Weights of a small masked image model.
Training: muon at rate 0.01, 13600 steps, batches of 256.
Data: trained on rendered made-up planets, 97500 training examples.
Rows from block 5 of a small masked image model, named by matrix and row number. Rows with one number within an expert belong to one neuron, the router's apart. Each number is 128 + 32 x the weight over its row's rms, rounded and kept within 0 to 255. All counts start at 0. Numbers have three digits each. After the name is the row's rms in percent of the matrix's.
After each expert's rows are labels from the 100 images, of 14848, where the router gives the expert most weight on average: "responds to" is what is common among them. Only what is clearly more common there than usual is listed. The data: rendered made-up planets.
# router: router (model.blocks.5.mlp.router.weight, 16x192, trained with AdamW), inputs 156-191
# gate: expert gate (model.blocks.5.mlp.gate, 16x192x192), inputs 156-191
# up: expert up (model.blocks.5.mlp.up, 16x192x192), inputs 156-191
# down: expert down (model.blocks.5.mlp.down, 16x192x192, transposed), outputs 156-191

# expert 13
router.13 076:140110099141078080043169117115140124143089138163156156149200163127137125158133142110080068108133057122098112
gate.0 099:086139143136112173166142121143152080090162095124126196170121126126130133153115155178104136108164150175183089
up.0 107:109147108117140110111097098161118142166080103089102153154205128134146111104155171133180113107131157129154119
down.0 087:148084126028148179164154182120106191148101157104131093184133164135167156120134070154121094087098096133168102
gate.1 097:092144125091127130096115222075122135094168063135097077101174170118129149135130101143149163158127106112190116
up.1 092:164148108180072126106162121082093085126149101118166093134146053117153101238134133113146087159122140176139162
down.1 093:085141124109104136145143156132099121145168121172105081142060097104104141104152188105131164134200171127107093
gate.2 089:142182110134106142098135144092141154111159143161129141152090126110102135044135091114161174088111162166143111
up.2 097:161192088067079108166101155101075082145120167106101149150136128121135052113169073107119098143153181106113185
down.2 092:141216143088125143118092109120076156134152183154126121162158099144146084100166143115116131114076124152146172
responds to: rings

# expert 6
router.6 077:117134097115098068161167157142119111109080086117141096134157119120135083168118139146103101106126189168106092
gate.0 123:066127124028179115118163177104136171132090129137085104129134047154140059189130139103110157135123161184123118
up.0 111:080122116000142105135143121143158154104108135170111122114153109096130115164095132129153171118099129135153083
down.0 122:143141158054174122136177161150135177152119144134193162087090088127164084167158112192116130125153150132118059
gate.1 103:106125148165138148161141119108092087070108170133079124187083131113143140118105105124122133088075122115152135
up.1 098:114096096160140133140148153094105092073147127063112100123083138140153154080112193089107120128087151102160073
down.1 099:097122078168073187153107119143162158128179153098149183169120095145130102078185117185136195111083128125134180
gate.2 103:085106213077129160144130145091100145092113119186114162120107122097068094169114098097168141127115144174153169
up.2 105:160165098146112122099080093131170132168114179117172116067161160096183164117137186090074116087115144099138163
down.2 083:169141159090155153150117133089139122060078128197157117118092090085099161127064144095120109112140124112133141
responds to: crescent; glowing rim

# expert 12
router.12 137:124128178102136119177102078178137168105180127118183170095062150080120156114090162149107163190105171099122169
gate.0 087:107105179081118155131137171097089098139103066135181119125124163181093114142102130177110143083131123155126079
up.0 094:169104136204105133128158131109186100165090094151102156138114086108144084138118081075134151239095122115117140
down.0 097:191157147152154118134113105114135116169176132087111153179157116159142111165143105115132173147123170146193098
gate.1 102:138118114130096102115163167156128105134112118081119040155146115122098117169170191147114119150155135120130160
up.1 106:098123167101120178135132134154122102146090037143110132127137140135129116174068140150125124209169138107123090
down.1 109:099179115094159102121134108110123098132109127155103089118128118135087185157127143156195140165167089170170159
gate.2 077:165070139103124091169152109107156158119131104118143152127101206152102076206120182112125118093162157074164158
up.2 134:096112127133097156125192082145074097127139123152101110125121143165144128147083109162163170172173122109138175
down.2 139:144202098134130160125164092129130101124088139103100146128146121140070129184149100099131148144143101115145194
responds to: rings

# expert 4
router.4 071:170140112197152102129095156163143179183073083089127088147155171122146107145112113047120093137113185141076120
gate.0 090:139168108122119085107148080095146138108132199092148138114063120132077130155080133189148122078129100104242128
up.0 092:106151083155139118105094063116160093098061175100120129067102113111117108139120122103150121083088127097179107
down.0 092:175183131143170141174063171134081156144153166130062135088145117165167102188121122157120103134137120155117098
gate.1 081:181102122126140143111157138092133133128206114161161093024084141127135130152069159087112111114122125015111116
up.1 082:101113118118163157128170116135122117165175129127166161048113112117131139121106152134150159132172057069138076
down.1 093:122105145114110132124130110118171180172142162086114152159092123136101089144107173123151093181133147114164153
gate.2 113:087148121133112189189109177154118142168087132085121183167095142082183144172107092109195160203135099097112177
up.2 107:110138161114114125161140086148133144119071167146115030136127131109092104143141179175110119158096121133076091
down.2 117:180104181131100157126168138202134106125163145103177157101112162160185097140102097092100087163163170080145128
responds to: crescent; moons: zero; ocean world

# expert 10
router.10 071:150143085166084083122129129092159131188062112123153078145177083139141093098122192055120056135069150134077082
gate.0 105:125093140228131111121156140127173139139113051103128135065142072103076148080232165150101107135170110111182150
up.0 087:099210155144107185160130105100090069131159197131153119156122138120181121157074125112069136180089166136064105
down.0 092:127080147152090117097075118090094068163122140099103120123136051095084163116145191120139091166117166101183163
gate.1 071:126071134116128162090114188156148169168128140108101139140118169071153094063152154113111154167132136144081165
up.1 068:098137146142099125120044171154134119145166084108111171092178140123154103063158107153121157167119149133121164
down.1 088:114114161163085069121138174101098123107110152165155126111177175142024082103177169105134084194108176072154087
gate.2 104:128071141157131163097156108095107147108137114124110054117126182111132118186106100073097166111108127112088108
up.2 097:136150151081124129175074176115107149166141138124108147141051110124142081103139139164138140151097076175165191
down.2 107:157112093095117136129111137055125108099078100087124151060094095086115177097158138183086182123116160137180118
responds to: crescent; glowing rim; cloud-covered world; kind: cracked ice world

# expert 7
router.7 086:136111102132057089088061113116132065150097107120088112114134099121128107059111186090088059117107062079045125
gate.0 083:105133131161133135110107181120125133105115078156096150169110124148121154156153179078138147153106121149115164
up.0 090:171113204140116141090164064126144134143117154105159183165155162085190123159142117141194075167095092114103149
down.0 091:181183178062145133152142139126133159164098129144111077122185142061115113154168121057135034183155105140093086
gate.1 099:076121161127068175155107138072119163133149108108140075170180167119167158135113096065181098102123134144130122
up.1 075:070142143134128127151163128112106110149159123094171102139138136138108101126058129065060091165152102181140152
down.1 100:149162110163173034146139147115155100164105153181119164090076131113097075062127190133136154199157114109123176
gate.2 104:141090135137138143126142162148123169120147071168143095051188104105092112122111132176069118080047146113139228
up.2 104:112107155113122132153130125119103137104145112116121108181144085085185193151153167149108124109061139074138156
down.2 092:119154105148092153092099124108167087147097123114138112133101118142146138172131114086160095155147128072100079
responds to: moons: two; lava world

# expert 2
router.2 072:134146107157088093132131126098151139186094123118123086137170069133148097101115187059143028146114133123061080
gate.0 084:102130209132148112133100128146131129193076143167149151063122150107155157151157107209077126087074121124180089
up.0 092:106109071086087082120067145139156152100127178105127145135062107148176122165103158121144125150141133138105127
down.0 089:102112092106121118162064127226145161139103106143156130135123195145145116130113108133119186145089145075128174
gate.1 080:156070189127131124156144140102113145147158130119163150147125055138120101126120123151117148084125153063117108
up.1 091:115169064133166167171163121132124190154093077116158127168173058141136100112165133163151164135122173082182146
down.1 087:107138140135174155147200145102136171125069136114129148164162112139119160134160104127110178110137101141139168
gate.2 101:127079151146128147140046121094088128126105111143152104089132165097135135104134100167150166073100148104127078
up.2 115:151164173160164080140110136181153166131091163110162132156111058168118112127134136112099119139093119089159165
down.2 088:139115140117137164131108145157108100128126094108115049139097120123119139103132122123110103096169147085136103
responds to: moons: zero

# expert 8
router.8 089:179106139108137156134133114154111210097172146070184070046144126090118127099116148121138105151144147067105150
gate.0 099:099091189115132105082133197107153134133158116172125170146145096111109177126109162098149132101157212162173183
up.0 099:139086070168119190069110147137112118145141135158176122108164148116118098117100117162133127101141068149124119
down.0 080:118174104162125134139122189142134139145093057079133153123135130153182078144133172112095138139189070097168159
gate.1 089:123110175140139155160165091119186108092126128167158094102145193091113134147102075142161153143112119172083132
up.1 106:104152128116123148175135130121095174152111152114144188109159150113177096117127125156117194150108144217121137
down.1 105:127153106133119072149145115084072135116107109141120141132154079156135076155095090158088162112170140130160128
gate.2 089:170153213085088150164153135173110059095142179186152159144194123101128110161102094180113125059109146148090127
up.2 116:146164153193159143145129136091079108109135107143164118115125195164105139171118131117086183147069146090110202
down.2 120:132104142208167172131187097095108141108111120150128146153116141106137186138082118171101169094089138098150165
responds to: rings

# expert 14
router.14 068:129133102174081089139108119068140116149103128134080099139146073127131098112123162099065041077066124133054100
gate.0 100:073105147083081122146077101108173122127131095085141152069105107173069148102133158082135101149171205124158105
up.0 112:062138100106053170167169121160094134158107114102104212108109161139115048127146151171192123101190053154128100
down.0 103:111140131175123125141169136132081161132125145116110165129105171096121086142150081139160189058230107194102167
gate.1 126:125084110105152131093090138135148099064153166165151135098127094078124113108151144152054139082123102085156145
up.1 127:167090122161111147174149174170080186139156167088145136132103145130120155192175083081157129198172141142121119
down.1 121:132179134115087108138186075083180190122098148083126104127135103086113196137132109169160120121094149120182132
gate.2 089:090106193134149124097084142146182099166107086116068143131125151103143132108132090157154212150083089131199115
up.2 097:134149122124159099145105175117104079156177138100095138131180130172124124130139168136154161182173182120141102
down.2 096:140136110101146113140084143051111097149131142141124112132121162152119166133149168172155175142128143129105113
responds to: crescent; lava world

# expert 15
router.15 119:139112145150082121130093123151165194175137138188167157107121067112157133084126177175130146175126159144102105
gate.0 099:105141141081112141079141123147147156174122103116108096127121165119155135153106170128092150073090102128085146
up.0 088:155061149161144169129122137106107136074157111151107113136111134180102133120149100125126066126100144088083098
down.0 082:100100107106112132112134110152166180113141080127156183160158107146155160161117122073133076092117060110076152
gate.1 082:048175135131095112193130114132192142154140098134038102137089138099098131139138159127089148121085183109142169
up.1 118:138102122120160089110150104125136114136134105117119127157118112159181133148136106160095102108116090143131103
down.1 117:158063125131151094170139108154113122164142120133136103131134131138172135155174135174116115141141100060160121
gate.2 094:104058099148148119138088124099119211161112045115152144094100090115176133096185141107086101140133121167135127
up.2 102:128084093180110178124134145154156166138125160232157149095122164170145097066179141136149065095142110107123126
down.2 099:095055084116137156074205111158146077135128183157145201124122127141112133096180202085155084092124157152072096
responds to: cracked ice world

# expert 3
router.3 115:158122142131166113141146098103118146085141187133066122135145162151174129128176080181043115123119166152167112
gate.0 107:101129144087081180140136085144144147130109097141118145134206083112169130156131192152126128098114104109138160
up.0 105:120170109151125076130155140093087159086077113116142151204113148157136128151132112157123118149118135079092121
down.0 091:133098113166125099153144151030161130132123140104109189181063127171143190159096097124119148117141140142089104
gate.1 088:107159154089113142109095155125116153192117136168134137146155111125145185173199151144119213151109142140080175
up.1 103:113123126122147111177085101047186146122101135082145134213102068098155128159196133137152132124089173150115169
down.1 102:107073154131160120136105072095192078093053136102123115155073144115189136124155095067092113157127136145169134
gate.2 109:106063148169114124169128169146109177126132104166159138083111019113120156136140167112130089151145177152184105
up.2 114:118194149166137160149087148086152143090174098202086116084149136177145154172116156167135143161129127140159142
down.2 116:137091107155146073154102154155128162100155101171106122098098110177177132158116143124124157142109163124115128
responds to: rings

# expert 0
router.0 140:140130156109150091075165079148128082093126157101114169135158178145110183144119102147079100115131095175203132
gate.0 084:111116142149102117118161140147161091195078136213074121114158037140084146144107163112139159155171165118196122
up.0 112:113145164152166104143093175151117062170141193150131099111088130100131153096156184139122115167031150084092144
down.0 118:110143174138129108157111180116123040133159243146117077107090183084081115077132210145121093144107137087103138
gate.1 111:113151149015151107152168160143131121151098123184139162123144149181152144107062141074133159119138117138145189
up.1 092:178114113161193123127097081121117113117137108107173133115175100103084127147114153123085124148129071109172138
down.1 082:151167110112106117158158150136105117143101116138195123119088081185129083152102180128123114147132126128104114
gate.2 101:126217153122170156055112113109165154115154101175115122101124056141157151117107131090141174045183160125100094
up.2 110:154168148147154196173126072104185159115194121169125129082130141117123156128117093137183183144143153113149122
down.2 120:171139131126167131183149163132175148105168117190160069119139125101156180113181066106203195136136171141117122
responds to: rings